config = dict(
    dataset='notes from a synthesiser with random patches',
    win_length=400,
    qk_norm=False,
    width=320,
    optimizer='normuon',
    lr_schedule='wsd',
)
Rows from block 5 of a small self-supervised audio encoder (BEST-RQ), named by matrix and row number. Rows with one number belong to one neuron. Each number is 200 + 30 x the weight over its row's rms, rounded and kept within 0 to 999. All counts start at 0.
Before each neuron's rows are labels from the 100 clips, of 14976, where the neuron reaches its highest value: "loudest band" is the band of the loudest frequency at the time of the peak. Only what is clearly more common there than usual is listed. The data: notes from a synthesiser with random patches. In brackets: how many of the 100.
# fc1: MLP up (model.blocks.5.mlp.fc1.weight, 640x320), inputs 192-255
# fc2: MLP down (model.blocks.5.mlp.fc2.weight, 320x640, transposed), outputs 192-255

loudest band: 1000 to 2000 Hz (31)
fc1.588,198,165,199,206,151,194,193,189,269,181,187,240,188,191,223,199,223,232,210,214,244,182,176,191,181,231,192,214,219,215,207,196,223,165,178,209,193,224,201,239,156,176,151,268,213,183,207,217,224,191,220,196,137,199,187,211,237,181,253,170,215,186,171,188
fc2.588,253,267,166,231,231,203,183,188,191,190,234,209,192,221,247,186,192,208,171,151,160,175,195,173,160,188,245,158,191,137,222,174,225,176,161,236,160,169,169,205,156,190,207,191,205,176,162,164,232,271,157,211,218,206,150,146,181,251,149,191,202,174,208,160

loudest band: 2000 to 4000 Hz (31)
fc1.137,297,187,207,228,230,217,219,178,200,197,164,170,164,163,211,211,218,215,210,202,181,184,195,205,228,195,262,206,179,218,168,214,169,185,202,196,194,227,213,234,206,231,173,225,204,244,228,222,208,184,228,188,211,161,171,200,211,231,196,195,208,214,221,217
fc2.137,251,177,171,172,213,263,192,205,143,207,221,211,224,191,201,146,234,215,212,207,179,219,253,176,210,173,229,190,204,213,213,190,188,218,260,179,215,138,204,188,225,164,136,177,166,195,157,203,201,234,162,220,220,215,238,212,215,192,237,216,198,200,163,244

loudest band: 1000 to 2000 Hz (38)
fc1.625,231,118,173,257,166,146,200,197,181,222,174,222,133,180,200,177,211,173,178,151,184,204,232,199,169,188,225,228,256,228,211,141,158,220,210,226,234,165,207,172,212,189,245,176,161,184,216,237,204,153,170,237,177,148,224,205,188,215,176,181,236,169,208,240
fc2.625,172,209,195,153,260,193,186,239,240,188,182,225,237,247,197,225,224,204,178,221,198,192,189,198,234,153,177,221,196,197,205,258,161,208,252,201,169,194,179,154,166,211,177,223,219,184,155,275,246,202,241,208,230,160,218,198,224,206,184,212,157,182,231,194

loudest band: 250 to 500 Hz (56)
fc1.410,208,186,171,129,191,226,195,231,230,205,176,168,197,184,210,209,190,258,208,220,195,238,201,250,191,195,224,208,210,138,219,222,161,205,145,181,194,169,231,252,209,221,270,194,179,198,198,206,152,247,237,199,208,254,209,233,212,211,213,162,184,208,241,202
fc2.410,185,216,194,218,184,221,202,220,164,216,195,227,169,219,191,247,202,203,207,219,171,213,214,158,176,216,196,201,224,182,262,169,228,166,246,176,160,238,229,197,180,176,187,185,196,244,229,188,218,200,248,190,256,219,209,169,179,207,231,159,232,205,165,201

loudest band: 500 to 1000 Hz (40)
fc1.566,147,226,239,210,173,224,124,233,294,212,154,227,174,192,199,163,179,188,203,194,228,187,198,260,153,135,232,241,188,149,231,208,217,210,217,171,201,228,159,239,204,196,194,209,205,192,174,194,174,208,199,177,196,179,173,144,265,198,245,175,121,215,232,185
fc2.566,230,280,203,170,294,255,235,187,199,252,218,183,176,248,201,169,197,148,170,141,210,210,212,230,208,185,184,178,174,204,199,146,178,155,207,168,211,187,195,228,213,222,212,151,225,201,195,180,236,164,181,196,211,238,197,198,150,160,182,215,176,224,191,205

loudest band: 2000 to 4000 Hz (25)
fc1.163,164,266,227,174,195,215,180,189,208,178,120,195,251,186,158,194,190,139,211,142,181,236,210,189,234,186,262,174,158,233,167,199,225,198,249,164,165,193,169,243,189,181,174,247,163,230,228,209,265,223,237,208,165,205,209,143,205,134,153,233,180,223,209,142
fc2.163,202,258,142,203,212,205,229,212,175,242,193,186,160,181,177,200,229,231,239,198,254,197,167,251,202,206,130,216,245,149,198,199,225,221,219,190,223,168,197,243,229,191,222,212,209,246,170,201,204,217,168,230,262,204,133,322,142,210,212,235,188,208,199,257

loudest band: 250 to 500 Hz (51)
fc1.411,207,116,204,155,196,229,161,247,171,212,176,159,151,168,248,184,181,179,166,231,222,169,176,211,254,207,164,197,180,152,176,194,178,196,203,196,193,248,202,226,274,220,212,224,228,165,178,206,223,198,237,227,175,163,179,225,214,212,200,177,204,178,228,230
fc2.411,169,172,192,196,191,265,185,222,155,217,198,228,196,231,205,296,188,219,174,210,179,168,179,157,214,281,216,184,174,183,250,228,238,200,202,219,192,209,214,223,198,178,179,241,154,206,223,191,173,248,207,220,165,206,224,180,194,238,233,206,229,248,139,209

loudest band: 4000 to 8000 Hz (47)
fc1.268,234,202,190,225,175,238,210,209,193,181,218,151,205,173,209,222,179,167,210,223,194,215,186,177,203,228,193,226,275,160,238,245,187,174,200,170,174,246,252,209,233,225,224,215,215,206,199,189,235,197,146,240,229,226,202,181,252,232,192,207,228,176,192,172
fc2.268,158,169,164,150,223,234,209,201,271,236,174,254,219,201,157,221,159,196,243,223,214,237,243,222,178,155,201,188,202,197,237,176,194,202,177,203,229,159,211,191,154,256,222,156,226,224,259,181,192,200,216,195,278,198,109,156,175,230,198,132,184,157,223,161

loudest band: 250 to 500 Hz (35)
fc1.496,242,208,176,219,152,213,218,234,153,193,240,213,224,195,168,183,195,223,182,149,188,190,183,227,173,211,237,225,201,171,180,255,216,183,237,239,242,179,204,200,240,200,223,199,185,196,215,200,154,227,168,196,196,203,247,240,186,153,234,202,256,168,208,212
fc2.496,194,214,181,213,224,196,179,224,205,151,215,173,183,175,208,199,225,175,190,180,190,208,190,196,263,210,162,186,182,201,224,192,140,216,269,160,159,208,202,185,140,169,201,198,178,259,187,204,158,195,198,253,158,253,144,230,197,272,184,171,202,186,203,193

loudest band: 250 to 500 Hz (41)
fc1.369,224,176,222,186,238,203,178,190,133,182,235,176,208,171,233,152,167,227,187,228,173,232,251,235,184,210,152,231,190,172,197,200,179,236,185,207,154,222,150,214,220,227,200,178,208,206,181,218,235,176,200,220,208,218,228,207,175,215,198,173,222,209,189,170
fc2.369,130,229,176,227,149,204,176,204,251,189,178,229,176,251,204,212,215,184,215,172,237,174,167,171,161,234,177,215,189,220,204,214,251,116,222,176,223,192,250,229,173,172,240,234,191,198,220,190,167,173,217,220,115,227,223,166,186,221,238,234,194,186,204,184

loudest band: 250 to 500 Hz (34)
fc1.121,126,172,230,203,239,233,229,195,183,187,185,178,169,229,222,160,227,172,200,175,184,217,225,236,205,203,221,238,207,175,183,240,228,249,157,220,174,159,177,220,138,201,259,180,218,261,203,216,244,198,215,233,225,276,231,203,216,163,213,186,198,166,174,209
fc2.121,196,219,215,131,247,187,241,188,150,208,228,121,156,196,211,220,162,217,172,218,231,211,183,156,215,180,188,188,204,227,186,179,181,161,224,168,158,187,213,205,210,216,173,194,184,241,220,215,204,188,179,208,203,193,165,195,213,187,132,204,184,210,219,192

loudest band: 4000 to 8000 Hz (52)
fc1.498,175,223,196,203,176,237,172,219,188,170,145,225,217,196,186,181,211,194,222,183,202,230,219,196,215,211,219,248,185,193,189,164,228,122,214,209,192,229,191,193,160,202,217,213,160,227,252,222,212,197,157,191,213,194,214,199,160,153,247,206,213,154,212,167
fc2.498,194,278,202,195,241,143,221,199,211,212,175,179,175,198,218,181,165,222,185,253,226,194,211,202,161,154,230,206,238,134,149,227,181,220,218,220,210,201,207,249,225,176,223,179,226,187,158,219,219,192,154,183,207,181,232,174,182,183,190,201,267,244,190,150

loudest band: 500 to 1000 Hz (46)
fc1.373,191,209,200,199,177,141,137,165,177,152,217,195,228,188,260,188,163,199,185,190,187,187,251,219,174,196,181,210,160,195,214,224,220,251,160,222,179,152,190,183,269,222,192,194,176,191,237,168,216,219,234,250,168,184,180,229,160,224,165,211,193,241,223,155
fc2.373,212,212,154,229,219,228,245,194,233,155,193,191,223,247,200,219,154,258,196,224,191,214,193,223,180,201,176,232,208,211,181,152,199,254,220,238,201,211,233,207,188,203,200,200,224,176,154,210,217,225,183,152,214,170,229,211,179,232,204,163,177,229,146,177

loudest band: 500 to 1000 Hz (37)
fc1.128,218,248,198,181,236,236,147,232,217,205,233,213,179,211,211,157,215,186,219,169,216,137,213,237,259,140,196,223,229,112,222,233,158,192,278,133,187,234,214,222,168,202,228,222,232,213,190,162,243,191,218,224,196,181,230,216,244,211,165,233,207,184,208,230
fc2.128,203,187,241,172,226,198,230,206,180,236,190,154,240,179,127,201,245,189,235,181,171,170,231,185,202,185,264,244,173,199,150,182,193,168,203,164,246,229,194,278,193,230,162,192,165,217,249,189,156,189,220,212,194,230,253,186,209,165,198,217,177,192,197,229

loudest band: 250 to 500 Hz (33)
fc1.255,223,127,162,203,187,206,191,224,194,221,182,217,166,192,233,201,217,184,231,247,188,191,232,132,298,167,186,214,165,243,206,113,205,208,252,218,259,152,172,158,185,149,182,213,221,268,156,224,171,158,195,205,190,162,200,254,186,176,194,168,180,237,142,233
fc2.255,254,132,179,213,184,207,201,219,154,181,266,177,208,228,188,180,220,254,240,214,233,202,216,195,219,198,209,200,222,173,192,232,187,214,166,210,202,184,175,228,226,176,260,209,198,196,305,219,258,192,255,191,209,215,183,220,256,186,190,214,209,196,275,167

loudest band: 2000 to 4000 Hz (30)
fc1.269,245,186,122,185,225,223,231,227,224,223,209,212,183,250,199,200,195,154,223,176,221,199,176,203,197,229,187,199,239,278,177,165,183,189,257,192,209,151,178,222,180,189,142,191,226,149,212,226,192,196,217,157,180,216,139,218,235,158,223,220,216,253,224,186
fc2.269,221,245,220,200,228,176,239,162,186,185,162,187,198,211,182,222,159,236,187,218,198,181,196,189,182,233,239,197,175,234,184,250,195,211,217,156,135,213,204,146,219,235,198,240,185,256,210,197,189,240,224,203,244,167,216,209,193,174,217,213,235,216,194,207